Weights of a small image FSQ autoencoder.
Model: encoder arch vit, encoder norm layernorm, encoder activation gelu, encoder moe expert_choice, encoder patch size [8, 8], decoder activation gelu, decoder widths [48, 96, 144, 192].
Rows from expert 5 of block 4 of the encoder, named by matrix and row number. Rows with one number belong to one neuron. Each number is 128 + 24 x the weight over its row's rms, rounded and kept within 0 to 255. All counts start at 0. Numbers have three digits each. After the name is the row's rms in percent of the matrix's.
# up: expert up (encoder.blocks.4.mlp.up, 8x64x256), inputs 0-255
# down: expert down (encoder.blocks.4.mlp.down, 8x256x64, transposed), outputs 0-255
up.32 113:128057145103092099104160111148093140138132203111111154115128123136073143111155139144184131115142211113115084124141103120086147146142130104135166113067126077085099161144171159159132112089102097141140169102077137082153146136108127170140107109126142145153155114103152104103123129129129149134119131140128150132083090103099120135161133149122112126104121126106131127135117127126113112108125140147100150114122161138118125106134122132140086116115112128160106114186140146155119124157105121150109151124134109082119127156072149126131129112119143121098107136159117139137086142113134123206160115156111128140147110121120144137157146081117122135154159147130117122120109120147157160119140078140149130127110164142146098132108131139139110133101119129188122178126139140113133139114141128
down.32 099:129076120153125144117154182092148125102146059145120115149153135133125122132098141164130104131150174166155168113141138160112145089090130157128128102143148105158107122144144110144142130126101108180107142147140137117143086152143110166122107145114130114128137116122108102143106134126153157118122120125120124140153088171080148158131122078107111124107141111134056136138169140126138136123132107135150089127119165162074152170118117125125076128139114114126076112099140104162124131136147149124169126143133115164100137104071080096084106145123100150114095123143119147051105130121122132156124127124116111110106161136132140142120131100146100158128084098101139100176140133097131104137093155124147140134139144131128165161166099115130161100129145179093139129137123134133111170156149148
up.33 101:128118133084141132105124119103147070125072124158151105108094112119089125148113123130139112102094186134111183055149095130117136108180085132117139108133150136130129132127131139090121112096133103158132137139117122160142087150097126179138127096146126131151118138128164123128129177102134149157124112123114109157141114095116155110162121118143112122154149133126119098144168117117110124121184133130166115126128114137123130103098147157133121105124090138134140134146137104097122129146140151116122110129143132136113117158172122149193123146139103164179129105094113136122130139045110120124177159154108117112121133109099139149087132138149193108091100107157140139157118097126112109179118144139129103182141115097105144176155114106113168099141149110151115159159112143095124111100159140
down.33 084:137152134113119132165083103173139148155150180100123161147184118125111148133161120095099158140109102068081107157112092118110141172095112114119135129119118142091154122138166167117130135122169169095137163124103131129130176131116081110119114119107112142121100118169149134090137145140110119102137148126145144132105119078144100136106115095163078128138112148105143142105134097146128112119133108130136156101134148092144079123142106109150148128097121141141166119167104156138156101131141135118140139133102128106129109114130119131118124128114152140168160139112114132141133143137148122101118131134166146106160090168149147179135113128106141105148100131140101145136112126152130132059118152117142136068120161198143133119122148152142113194128088183170123127135158166103115123081114125
up.34 111:129089104111099151121116166136132114118148172132163149132144081105144121141100163122097131132113078161096154120124112129106083133131110151152099140139165148095107093092118121172127140135155146118130107145134100154108173146158102087108163115131094122134114135159136155143130061133124109125127110120140137145136167110120143176102127152166164144037141156109156179117104132149085130105149134119136113107171119116109092150127119150133136120125119135126111150172109146108120126143098127124156113152131137155130136124059158121138131153109123170108158112094134122104145126164124147097153169122119084088129118139120124135077091135108169144115155136109124127148141149094141122134107105154141113128105099174124148111138145120119090183129126169155132128138196130141125133088096115
down.34 107:144113134137122145094129101107118147126151149148112092176178167125078137120108130122142103118150120113109121137145198105188150114111121109118109144139078120117142173117124101109086126104149163068139167102148124109167134152102125122116175128132160115197143167115121125110129136108114117105121163126096161123140147149175095066145116114126102137109144146126094104116145116151162139129136114136085121101163157126169133118128162110170128130089123108131139114084141111136146133095145138139118132110137139157139132085107093157105138091116177108141130113153139128152123119147163140116127148124109145129115116149135145105170126127126111132113080116118173130082130128125131159138150114112129145097110081097155090081126124119139156113153207093100130118167096109133105122137143141
up.35 110:132167131171080127136117109146164150138053118068157102094127135108117128125120128127103111111128166092141159135128177114125121109116169103097165145140145122126163078104115213088110162128162142090116141121162116114121134109103138074116129140154126133113133155157154160138123079125130130133166145136086104122163155143118124135155156156131152112170155134119106113133103117104114139135118137150161096131137114132171154112170097139122130126116116150131181101126129149107100136165132129154100138121125115051108116106158125098131132157120108159151148161145126122128135134133129176141128121111124106056139147134118131087122100124116110112105140142105115138155134136142100112141089154146141103106164097154094123116170099158164134144141098113123113098090126098158115144109121129
down.35 105:106103138132111130148111086058120139108098139104143161099141135149136103130137111108125143149108140124121119113096084138112121161128122102147135112108112153138118111113152149149164148153139125153144098143122132140122131098131123109142101125115097128120115129174165150148125176147169115123104133099145135130100151048132181147118131154141090137167082095132186167103114165157102108126136156110120113107138078104149124126155094097116158149182131114118070134150099162108126064164144100154104139131096160098118128185155142131174161113162128133128167143153145103136148108112139135160131096126148137138124112119125099132126130068145148103127130159164107131106128121151115170145115143106129124150148165161144116149103133141105131121124096201141138130096128124108165144130103121
up.36 096:128158105113134144091136128138124111130161147123116123082140135115177132167138090124122117124126134168129115112143167108133104109131104116112203134135103133139127144148127143135132115136093104119115120133073119125130121141102168170082108099145163133155113134127117148084130096112145106129127097141148146119117120135166151120146105095155106087160126158122159124146158120149092119094158107125125119141068144109132113128115131135142134102111181134154198119095140141136109168095107162164174073166143128180128089158155144179087112118150166146053149104087117134118107137116086133116082138105167137150119128112155140132134186136143140085100141149130141136116112143132129133137143089140144163112115157173112114127128123101121154148112113104122113146098116114105119104086121149
down.36 079:144156126110112143131118130116108150146119168155131111133066141110152128125104135138125105103129083118163136151144145131154132130161118133130103122097132144176109114145069122119131118120113139109121097131096115114094154131129112065111133137130127132101152097070107131111150116127102069136151180112145114119147153147135134114132059224117122139114132141134139113151174128131132130139126164154124190116126144124104177136128171132134141122108148127129184130195127097114116169128106136094081126085155112122131130141123148126136108156145132113118116137133136120153116118126125135106151143133102114142137131112123143121134128131108103179143116118154144131118132128118125130114138132139144120232099097091102135110163114144109091080150198146132109116145143101151122074156125130
up.37 096:106142127103155125146120111109106162106082114115151177131114152130157125132136125124126072113172122156098194115129140133123145101103136122128128100112109147118155151144113106129150122098145140144102118135101152117120120118146136139094083094095088132100134164084151097110082228137152193112102112101145128142130117143088165122152121069089167121144122125115082103109093118120110136136144085111142144109149113099130125127132151124116136115135162132131078139093129112083100105147151131090140142127140138099141180157114131102109132141161119126127079138115123130117105131156147175145146135173114168116133079118156136157159148108136152164158100129109131117115146132138103147126116127153106143098114161167110150111103165101135151142115128144145133114094152121076133153118128103
down.37 077:156129140150137103088131115116147115147142148115106092121050155117136140128114119155146122128132114178119126109140168076125115101136112154120177142121140094168142115125108114123081082140132095109130120139150117143111158100103110134122170118144128123091106104108138106174131086105137152174136175163115109119128145116139088121115106147113143128136169117154152150184155128119121141135117184103102085151116093116116158112105178152132146108171117126159134134165165114112134136120104128139115143130146093142138112199131139139154115103139127138131160121076109131111145154135140099095146110113102076150141148123136133071137122176171121127118093167117141141112125127116116104154147078164139105192114102148103112155139132124123148120136104109145110124130113126164110077107141169
up.38 101:138107119108098137130118117108106114128113126100122131135141063119088119121096128147138133106082112102088145128131162125170167157102127097131154134125142129167123155110115128167151168140135111127130097117120116163148121129103093116154087121115127118131125088175189153111147153138121100151113141112175123111140111120110138074123136154158087148156147110133106113116193140118169128179126149156102189131110145129095178093134114123135135139121190126096151148141120076144113133115114135147083126093120131120147110150162119130083144126152116127144127109154133132115097122089139170132086110134091136117090129143141126151082155117089138165098121143110164125133130121114173147098133127125144165122114158112124140124167106127170094123090098119090132106110147099129129085177170108
down.38 091:143144140136148096162119092120135107171112103115122137139162105134140139117131126131128135140103133150089116123132168104121073150113081135090132136163112134141148121131123134048101098120179127071098135120136122141126145104128140115127126122127121152165107076122177103140129108118140153176141068166132132136119203116130131155135131087140125137146149112125152171152148120128098155140144161112114105126138112097157105132107110144106146132121104141121115139154152166132170106107169133132116191140126132095105124141102119155170148127113122157156157123082103119136128132136161122113157139141148100090170104140136138112142139143164122106135119106128117149088145143140131076141136115109117082077109124166141125176128167171110132126143136148203127123142137171138106088095148156
up.39 134:151139112189163136099128113179131148130151154150154134114099152123116143134166091138059143129181147124135118136142170103144150126167087136130135064120143125149105171127131188120132111122123095116123145130064080102161161161119079130140133151143098144131124137120146134142143148104114138095119124148122123105144127120101133119089098101136120095133141154145139115173144107091130117139182138142153112118126185137122088149113147126170125130110171149137139120135143136105109115102137140112123128110146134133101132111141119177102094117186112141147091156138109143069115142132115134170132144175102102113147133134147157145161093133114149127166105131138124136144108133086144136120116150133114215138125155149085146139110128132079103090123146092139115099105136138130125114117130148
down.39 170:139091132145149128107173138073147100103131130114108096138101148131154137121112120134152119127130112173112124119124139100136104123092062131131081123153097108138164126105120057122104116150156135108139122118185155157140096120128193153142178117114140121120091134152120111174112119124161145123084143120102109131129140160117104118123127072135142130131125085138147143124086126136131142131110118142107089144142104150159162122113151155119144131173103102129095144063141115142146124090145131144150131132133128149116112163175136145106132079085128123107135104112121121166135137143138143116150111128118119173122138111140121073125128125131130113097083165111152124091118139107124143196133125160122122108144095123153136140132090101125171112153148069083128113129091102142118187144170145
up.40 095:150140151150127096116145108119135118117170181147081136156151079138117152064166105146144176119131131116139106136145114089143111155117125125125101117181156114093106159089171166161110120114119151148139109104135134136085115112126114134113106129131203168141141108144132103104147142111098167146136146149105143120156139108138076105133131202150148122124151122128132134116119100127140143121122135133168155143112141129117145143100120138121096133122127128150135151175158129115091095141098117119122182157150122112087167128094149084163120139114130071146121176177108143163147144090124114166138149138130145149161093150104151134117160126090111093144117167149142142112102145135169141107102144094113132123118146106105118126117134123112120115173089090150095091113138150136109145129159141
down.40 056:091087101076162123154088133086136128112114112131142134117096105123123119126099139129110120138102098093126117113116132145129146176159151092135173158136140127116141108170126135133163154118106086184127117185120142143147187129118124094145094106120144113135121136105112143115103135126115144150155085108147158112114082094122153117154182133133142135140133129161132140142175130121133119126119110148149129106090093097129124114124107196104144108152135143123117101182131120102129113108138112101146109180127118149127154139102118126144126154122152114162156137110150129058124124096156159182104140162165105138104123152112121151129144138134158118132131106128106136170131141140138150122141119124099110090169150061064142139123179158126121130129085131146112161090128159094135155125102089
up.41 101:117189101156180136121105116138179099126152106110125146118110146077178114131105141116132158143142096153140181118127131151112129111097101176151123142098106169130130122150105120060114148133116106112154078144098084137068157168148090178130160140135141115119102171114159151133142139133131122124124128123117116103163145145125156168113117081123139153135134148153126151108142133123085117089142091098109109121147122109132124131117137136189141163119167116116096075119126123121135106160101146102153133149127135117118128116169124102095121095143166154149141108108131131113139128177088102059134154132106153134120125137104112181118135163144145165121097131130104101110121117070123112129146136128111175139143099141135135171119103115092151135166135127142138145108139138140136094128142132
down.41 078:123109147116119126157128136068112147121168144146117121141102116112121145136127143125070101094148148124128092132129137116175122167153150125107148111159144121141143120163128130138092113077160172168114150121137111116173115130138122079091120140105135144159171094106091122161143151085111107141145119115144133123091114189133118141132149173121121120106135135103085128142133098134120158143131091133168121088089147110119109149116120149116150138140142153138139112141129156111155172099152121109194105144146137146112120128091088131164131153104109175134144102119105127073102148124177161142110179095147147084149128129138156094160131157120166106147132139126172146178154138119127145086121103133132101094123137101085121177145182108119102123088137141160114119137128157151112129111135141
up.42 093:151157154081128092110136148143144123140111094134076151150132098103084157132157118110173135121110096156104093136148146113122096163125120158086124131096106119117105134111135146139131132159149139094087123101124167112151115137132136141122128140125089154164131093167119134145132117117154143122110122164141159155146102198133132114147079139191114132145135149081113102141120105118133136162120126117147138128115129140128128128096136094147111121128105138142166160133123139150116122145131150179135147133123128146136098113128134094137114136158127089132119134125111153116088143098098123081113107116123120068160141099142150166158140156084077129163142128143107136167110107163081095103134177115148123101121131120119141112175135146173073174094129133076112051103139134122103117150113142
down.42 124:142113125105171129103184134178107092116133114114119156120096093158088121133180123144143162149173163134155106115123136122118110124098131105111115130154163138065142151145162146115118144119118145132141161125124137133150150113137124144171130115178150110188147150129128133138101092145110216135118107136112155121111185112169076111146126170129145127140109131124100116117130154154130127134090101101149098104115117152134082107154143118157104122154122107129108134143110153117126123127134133135104145166111152132139143088163119133121126159075111110140145161151153127063143103081129156141089102116142144117149101182110112090122134104108133093150098125126133148136131129126136128127135104084111120091110145105112104075138180118104127135101090078139141160103137125138126090122107130
up.43 100:152112134112159141117150132178100118134141135160150071112143113185121134159138099126143150115172106107114075142138151132150130112127137120110087104143111156135146134086103123104108096143120121111135140113156130181128120143161191146141145079100117137150102141137142105140174131106140151142156101171119146133131129128162125130104142158147092099138124083129144068117128110145150141123136149097166090165166093118164111145080138128106131111112084128133152130125139099089137129101181140141061156113135124079115156116104139138120108131151145098178157136106112131171143139108137185156100128142164097124139081175106132124160178150117133092125124135113143137120106125102130126115138139098134127120142117117120140136111168178113135084106116102133120105106092137111112116090123147
down.43 095:133097130130170126108168111142137108113119172129118079117075130133089091121127135145131146149155097188116117128117216118152128116119102137146116132106111145103169133098143122108099143139115149102147130125125131150124149127095144137159150097164150107163131154093151147103105125139159166092125135137113149131129163122150122072127145150136154117149103101137104112113121152130147126129093133132103104105145107139191104098135163133138135119142136094130152125113113096107131111081119120136103150131107137131122155086149133151107139108084169101129157126129164112120167096125130145114152098164107120194124119142118080051123117149101128138125070138139128142114126125102130131175136119136122155142124083096149108121103146158120140129096116037101147140122087118127142095135127128
up.44 113:135075082183099158135128155140102122154115123136109098215140141144129130140132078149109088138097148148132157066142135134124135122146156132130111170165133094113154125112064118120108128151121167165145108115125164141132135141108168150127111136132147135118126123131122117137133106136126077130151125139119139154153126142133122151131138136149152126122140109135166084169100123110167153114102154108105106162126120134141165110155112110137125102076145134117130071079151142156127164164105137127143114194132124132108157123146100124085129113151082157103147144117115148116130138086095121128074166107134171138151166101122145126137106121115112123152127107112146118129119147114165116164114150100114146125132085187100178121125109110136128101071144098127118100117160142136123134091114139
down.44 101:109075121133152119145136159126148116107133103173129126121106129136121110138114133149129112127146149239098161103145132131137105152104109130123142123136143099152155127147136103122127143125119091178117099143119119127156075156153140150127108125142141114164128112118131115167093144126102152139115067153127144150145125168103150139132152102110158136117132085124053132106182127126128131138134134137149136093082141154095131156120132138116082125153108126128119097129134095143110131087173117147194115138130122144119142103093110111092145109128077151124099123113132125042125114116114147152101147143114116117115138112133140125112138121141122136133062112079128103165115127111130125134119120149121146131114144096089158229149156129139154109112121150150154136109144134118125114143160123
up.45 124:157120148146098125115107127127100117123124078109114109115112117093126154133140129138094126118116106094149145169138138111128140135103118142147108122102148084155109114136170188109145125122130117111129118130128141078095095139111153120121163130128090143094096118131131129069120137129122132120099131123140106128160097171125094126154111135107108151110136125148138087123110135113136147109138155170070144143135155158155150088148155129143124135127083145147158181203136101137096126087106150135141148136153120128112112140151162147092129139125120086152134179127120143095145136119140118117184135211142074142131188124101135128126142150092074130152120179122135127127121150138121140057133136189142128130123112125128161155147104129135107176082145133121119138143110107150115085156142128
down.45 152:129176127101087127149081154090103162128120122148147150141140130117123132124132124109093143127093132071165127150121103159131135152163184115137142143084142138152076130132125171174179152115113128145126121122089113091119128141133076083116085145128103136110156110107089149093148174127091084120152135112150114128134087123120156137135128161123103130112121173102108134128205121124129116126116146138141181105102159122089129131144094120139114129089150156101168115174103129149118151183125119123117099099117125136117139104084103102137124172167110131110121141159132133123097128115123132130113134116157136086123134132128126181126127140088116158157158108149115116172130122135126132081127163124140122148115168080105152120164111136137089121112156179144134122130171141111139093139117116
up.46 073:130141151133185135131102165145096111121138138101100141111128119139119141137114096164167098110087089159112144144159120103149151140151132129130135145128152122154114117113113137153103116102116152138138120128126132101101121118136142136082135112125120144095149114149101094073142114109103086134162118166171113131133156152113109088155131143112181127130162085107082104137163114094145152116168068080122163170096151173083175125102149110131129089098149147132132149141161095116062113134122118136147147095159098141115139175147125108100111130117139140152097125110104158121163158098119131146149150119124156130136142120120151156114109149112118116162121186118150101145108130147130146122132110174118124137064087137106160131126123172137137139111118102156103120160120120148105093191136136
down.46 116:100125100122157156143142172146144109092121112114153104098123107136129092135113122120121102146146178114135145107123141171126164121136133109156122154150152152086150116140163142159150180109102114173139155158133143156136141134146114133162137103149158089162127162156092147105100095136131150113104110122104165135123124130109127117155191123107161125119098152146117097096108173160161121096137092121156115135094113146106134139161156160117107122124084101085116092117097108131099102119109094122154106156118156120102171090141134142113155144107150089125112143164173128084151090107135157155119125155152148138082106167097106122112131131104127099116155123127115096165124116102127139089120115101089140081162143111111117124096140100143152114135103105120159179116109158101155158125090091
up.47 101:136103081100137153107117158139148130127127178146164150140126129122083125089158112136125165155136137102127127133126127137136130106144115122126134154113170123127108122134152123144118148141171124165167101126125109163108109130121140129183167089141152132177120150167124127146136109122139055125147135156145143144113097141166128132174153140125149153139129109135132119129110128153129134171141152122129054144123089129137077115155118131149111120127141128115154131121131136101117100167157113163116164079126131107108214069161132151194116158135129096154124145108121117118144134113083101129149130096124132170129105132084128120092137113115115131145092128114131135179130130090095127113086167097125106109156100087141148133094147084112121111162137108119126156145108146112123198129115129
down.47 089:107156106154132138142139099148110119096120089085139150096154107137148109105123127111133148151131158087123115126119140141125103113160110114132136169122063158083134150095145118129144128130124136126167116129129156158135152093135142136151139120139136116103125170134167134105104127143180131095078134089132140120110121075156126142163162084122086131154116099156165123116042160137139117111133163105101105137160100123136122120155137122139132133118102123119056119131121142132126080129148117172099107116112140134069149164144156147149157110106158108140156132131100134113143121125117145106150085144133149148113092163096111108134119110119126096104161159148111118070129132141132155137125100101081130111146165139181100082065117122100156150103086128127140139115112099109154144126128133
up.48 110:128068132115135128129104093132149116120155144121139153089118143121112130127125080144090160137105088151144131135141109122109095135159128153162120083143134116165115113116129154165129148161111125137126055146128115134094158160097179123118187144130177130137120145126140141141164148124106047113158155102146094074148140148128122161067088160126132123125133157119202143145112125140069111073138155138150110119141165139107153179121133132156125110127146139116165096137127115110098134090127102137139105122129126158124102158139123142130122149180157155123111109077125122103141119157112110124105132121131108103111153127161119124135102165124183109134131135099113117090127122087128154160130127146144136141091107110082113112136142139093113119134171147168129130147125160130124110117114147
down.48 083:142099144158149123140175126095132106135134121099112106136145125119127135139108124156147115116150130192084127112145170110162131129098097125100111115159135115146155128139147086096071090100159129128133165119167151157160144138085129138107155111083148120156149109144131086169123124106190176132090121140123132125105141150121104128129130089123127127141144091125095150157068122123130147128138107116083089131156116112126120127122172153115134150173102116151089133078149142137157119095148134138152123142122132143114096179132107128162136057097135159167135104104112117153131130150149123124163129136088138134137143128144137104142129158159153109101083129109144151110121115136116124180165098155139110126132070144134113166143164117134162147140091080111125116140092143141132112096171139
up.49 079:118116152103135146106131113127155123091140099107166121115095139149173125109076111141139106148106101129116094096124132113113131115153145160083144135123113124124106178141142095113102111131161128146093111145124132133140115150120178109129181123084142126175104166094141123098143146111129105118151056141154125142128146104151116065160125097095125134128128102098141124122106111140117172159159097094161087111096123108143120151096132169141133115110183121126117172141134095098128108135139111110129148130133132154145097165122130161194129124107141128152148092114132125112150124150130135152137145143190116154119117114200132121160150124161143100115109145127102158156114108174105115175090105147111150099128114088104141138118142125110169125096112072139117109102115100123113170154136138
down.49 069:110149089134147148115143160165134103122117179154147134108113102124125075132142141156120126157123132157137136125126165131106127124140128142156113121104158124153110124146120142161140146158092111132135118118117127161104149135133113138129119123180126095089125069142115143111110058154141120167101168133107113130135173133148125125147070152113136128149125140143130114134196171130135107137124074127157139149122121163101147106142170133143111122144132116116167118165108097118094156122098113107150124108114148116154158071119137117121123144137094094091108160142194130117140076092118118143138136112098115112110131116087102107101117098113094156151152127145160111144113122092126135105138121147140127217098131118100126126130149095137102068133150126123152160129142116149170064161116100
up.50 094:115081102147105147119136136122117097138133109140110120140138156138135133107081111107115142136122122110143128109127103121165110098105123135149160122098103117144125111133155095160127131126108106063142085136149148142145084134110159126099090176124159131117117159119170130125150134131126102070128107111134136098108148143174162090133123114145150122094127150103157167101098128132112120103102144089105144130147122121131134189082102114120134132145142123135135099090123148164158147105139113140164084156127116178141086119171118136099129123124116154110117098127126148175135135168128100102101088116128133116126190086159122160097137114134100118105161082134165118108124120168141103132128140099117114115138062096180110150127168163133134170166156145105132110163091154132133066123117133
down.50 086:145155128144173121142101133118151095136126154124119109153110143109156137130124152138127106128098084202096134125134149089115130156081083145109102138148151110142182134123110116060107104133162115083135134118143135116093111122127161143149186102123118132104090082120134113145118091140128183132101143139114120119134192163142089122130059070143144135146135096143170180123104121117129122128131125148132135120104132129164131117107158166102137131142132138131138146140139116129161127083135142111130149117140125107119138136157129129136107127139114128123124124064130138173139149157139104099164132134130117131150116143122120086111133158129107128161069163125120134127124127100135104120145117172119100113120086187105179179136120136132144125180106045139127126114133140135102106130130139
up.51 071:127168133130170142118147090159175105111115128088121166135151139104133128178141120110157142142133148132143109137112140148118135159095110120124175140067083117085138158162129124129134116103147138127137117157125080143118134153164100174121161127146164133156099166132123131127114113138152098105109095116086157155136105116175119194123151108153165136136101139130115134088058141163102133114144080146109153135135140137155129127174136151195124143130158120167109174138118162152154114127141157144139128146112155160129122109119077118099117105131143127097157104092135123107120122143117111149110170084100136154148106122110123103114180103121116084131153134137107145131125130127139128120118088090118151119101099128166125120091084120096153163121123104075133151106133107119132099118100130
down.51 054:116112117112148128098089182087138152114113116133137094127108137136097105124091141141075114140178088113165145110158157105141135111126120128159174105155125121167133120151125140175115134116102098120125133169126158123138140142121107104125118127169161116115119115101133143104115112140112154087143152141113130128139112132093145096132180152132152128126129162115066139135209145156174115117134095133128100108073123106103122143112130123081118130115129126102121103155144081112128123127112099079169147130129127133130136067121146131080136179148135152107108129136145135076177129115159160087128136126128126123102146149129125167116113160128136132093114140141143132203115106134114138070124157137111152090094137109121112186147131163130101084109110142124128117112123155118122082122114123
up.52 114:134133183139166095120157189145138109128101137129124129095123165169109133159157121130121161152111119129164136165121115121113143153118131145092118125141121097132132120136128173101119111173125126150152107102121177102145120186127131102137168157135136147117132098115077102124131089126109116092109149150124121160154115113144094110150131098131144112126111169110120097124165118123170124077130110138122110168149145167127105124146119130142139133139103121158106175104152157161117127105134149182149153161136114112122115104139134133128128092121102160112125177100117140122141140119066119128143109098125076110144170132141140108137130136125104058158117148113121159165118132122137166107119122112130134098127148185152164119107071154119126095085122106148130143122092147101121072057134152
down.52 117:133197124140116109117093127111126114142112084120133095119054144114169132123120131117102134118082134104153131134120140125115131141150125141114152130112148104170133102146090158105135127135114097134127098133107125112093110101144129113135113117139089127060108093064130110134154121143104101197144105135152086118136201168102135167128130125134126132156138118122151185133168113102100136162127164165137139175081138139102154114124131157119115130132154156122162157178120110151135174126114135091139155121124112134132122138112124121142081176172103117113130142102126128095114143123129108127158139112135094129140149100123122118110119145128106169157169166136136120159127127123121062106113120156158097164134154108067160155147112130089117111131143185145126119119145138126112129145134123
up.53 140:138087121148169117100115170138138149170133155144111129189150164100142148164118132151116091111169067148136157141152143109129080100127123186140075084112142130131099126108094118145114112130129128108118123133129161130097141158123134124097167155135133148137123119121096109131130092103137137130139134102095128168160122168128103102119137143120149076059155160134133116161107112131157156092144091129124117121161121151068154127139132128134100138140148145152112121154142110115091126123082148089124117174152119186111107105119142115087106146084139150087105116119106155116123147142125148103152176151098115124148185137119153136165117164134165136117144116119129125118107118074109140135153107147109153147104077169140146130124143122135142162126127124137117106178138110158112103119121147
down.53 165:133094143149123142113129157096140131161163129147119115159156147111125145129087138149135119119165104148117142137166169119148126099139100134141119115112085114150104137125137092165102112110129126086095132115151126146125155176118122143090159164115156115174161140161122117152114140095148108100131186139094140131145065109104136078137091127093101130082153156127084122135135112128157145107169135121088092116163150135101139117099156115127118123148104108173152112094160094149144125143119144114128115106159108149094121131110115143129149091143154141108119084125094152161126138163141126096159140152092122130100152121148181125158133123184123149084113087113150095097126127115129145150165141143140135133114080136189110136148137110118171100161153157107144107181102144134084117124119147
up.54 107:135108144120098136137126150107133118109164058099128143127127092138126127141120183143078151126093127138102135061130112150089107129156125139117145135193136107141095163107095125130129132105156129109092153126145160147148146174157073149155155141115130126146127142128176102095107134139155154161116092157114141106127165111123147140110129142147125145131125122132112170130148130123096129069139132146155120124110124133122151122119149141120118112111095132117097127148123128108118135135131131144188128177124134149119142186146095118085150102128171114176140119120132124090118135091131121103105127142112100093140137135165128169129125159123180129100133108104155143133132137070119110105143108177172122124136138148110183135138183136143133157094130131107127083103158112132137112040132131
down.54 092:132157118121133150124081097143152138134154182091127086140169132115109146123128126112130101118139155048097117138154146118148165106138123113131143135174115172141133142160148138151128127097143142122127155137170108126136180124133147107126177118102119129159129149172115133114151104116120100133114124122130144125113122142143087115149152105147138123105147158133151115138071108128146112138203107094110112143107145119139113127131148163124155121107115122129121114140127143146106092153122115089130136119139112120109148085172186168162137105087146108158151122134127127168145131146173138091170174149126147093114092157114138122142143135123147113137129152122151124149123124141130153097127080066098129051129085133142105117120103111153126175195153111132125124170114160119100155117111105
up.55 095:127107105183155133124142097103119096169121129108119115183173144163124129138114144131121128147158138119154137127127147125140100121101144132150135125107133109139122141136151079120112118145128135122091115105106152124112107135144103199100110156136172128131142119103149125157083109132129111138146126107083155166091152144109116123134156137147183148091122145120152111106128135159122166138109118130129119140112088104115130133175103149092128105158137124149119163128126147136133076136172099109102149183103134131123135110128075085098147175130103143027133115125121120126097130125125141121133121082172121151137122094155128078123172092132119081117156127118170131125133125147126112108088158172185113150155143118169125150116088125132141129157186131128121123137128154153137150168135130
down.55 086:118143127119106134124068169117118132125149158165127136140128155099127152131113100147123116108123101098166160145141095124155163128182157132135123118091144119158095115143069153135132140092108111145113118159116096090109128156119117093106127162104134143129170119120083133102157141109091040106158125117145112126172105164108123129127099203140089123103149146097094163153186113119133136140155141162131155086125162109098151141099152117151096131082140148132183124141142128109120166134111138094130118126168107139123125109106109102118098164179147124122121134140122161120129132132119114113111160107117117121113153125146155180126121131121103181159111121116132129158140141110114135106124181155147118138116094090089142139157092115121095103156164166132117113141140120127112144153133116
up.56 105:132155102142082147111104100162091127126159134143141123097130084121087138093171124139177092131109163119113089167141157115172144176142116096131167143123150085097095102110172130186133119141127149098119092130103107134138226138071099123110135116122142128135120128155183169077141119117110135108131141114145147160128129139119140149141100155124116097160152148140106124134111123122124126159096131127104148113089137131152156125107159126161126119112104128128182133176134091106128137155122109109147107120131130154122113116111111113142122113132140065117134109148116128141168132173141134144138164151186107113137115134136140150122106088094131125124115117137133098137118104160088128137090108121114154137090083132074110066136156143124121152151126108138127142124156154136124104151116133
down.56 090:131177129128116103156121121121142121145099095144142132112103134103149144135157144113098162117095149162130136157098083145111123170146132117142150139103139138145139089135124148134188137135137109165152087087118102107116062118163140119145107129109082160101124118140142133109134136143124136135147142129166113136108103138079180155115115081140131129143117132086133190140115108126088115124133152165168138114104149147108120153141074133095097139168146157122125131140120122163114183136158136100145124085112114086086121152140124114115124197152106125097140149116110121076120135134126113146167116127140106129148143088116123128104116110093118135178101174164080119163130133116137111131092163122135099179132171128131164183145083103134149128128147129113135128111171134110121157153122124
up.57 108:101079124135122153111083092127103184130111180100166145150156173094104148166136159139117124147141114110099112143140097122169166120110110130189148080153121127137115095113143136152091125138129105130159155159155090139068130109105153111124119126145165137128127157127115129131174096122138089096131153108113136126170109141122121142118154158114131149132119131136133108148110128154136138103158103124127131151140139153151100151135130115122112128140171131148168125116131104119110110152135129137107185109148119117120162109089147093158104125125151090086145101091130136185158127154161130146146131118132162162132116110155132109114081115162163165111116156134123125140123140095070098101123101144106096090114095106135117172139155116102097134170133107194127124128077121102122128127084120
down.57 088:140116162151137114141183101112118099144146117142121143130166154144111115121146145113147137129148107133126124136121163108136084127128093141111082102119083103067154148084120104092105089156119141096116124101143146153135117130097153163128142114139125131116132138107120117143121130119162168072121129154106129124119123124166130109105105148146125132128113109127136144110073120136128137128108152158088133107175112114186093094114110110140162148142100113167117159084141146121182099097140142153094130148123112121157103161185112147132147077106171127137122107109122126212139134128121115113152092153088112160141127120154110147138123160136132122116101095126121158069122130136123147191159145157151140144116102146165121096090119140118139167129114062090118137143098119124133126107167147
up.58 091:144144145132158092131152128144126097144114143175131167087181152100131154140122097117145113095143128140113132139140116125135094165100135167116141125139167124115099160117129112113127122106120142163125148126105106124123097123146124122148113128160180153144155159088120117119141114099092187139150126134120118147175142152158094132114120129126135132150143093124119144159125102098130142173150150068143137160160183185064146110087148142160088092130166154159152087145155110129129191083102104117110090113167130156099138156109131140119106168144137188133092117146093137133130147154133122135101174104123139112156124108114144073128123145083135113142106112104144141102092113111123119139141122120099136156106132108088123143156121123129130166153107100123102149125112097116110096116149156
down.58 107:129149119104123116142147141151084126122122131133120164136101143154090111120175123117145178131118146155178105122099109155109104179146141108118087163121154138085122155135127160142152163134124152146124145102106131125129136116138096102164107130167118132117172132114098147099133125148101140137139135134124133130114175113181102142134118198139113119118100131119156129097201129132113133110100149121160143092142126145139098102152110120172098120093129145102183112185098167130132153155131102133089101132100148133076162123153114112149112196127110095120126168169156128132107112091102120138099135116156151105156119156107102106126129134086143135163153091171111134139126125115132119132141129111136105193132141107091117102125162140122095116102102123153143164127166108112137090098117123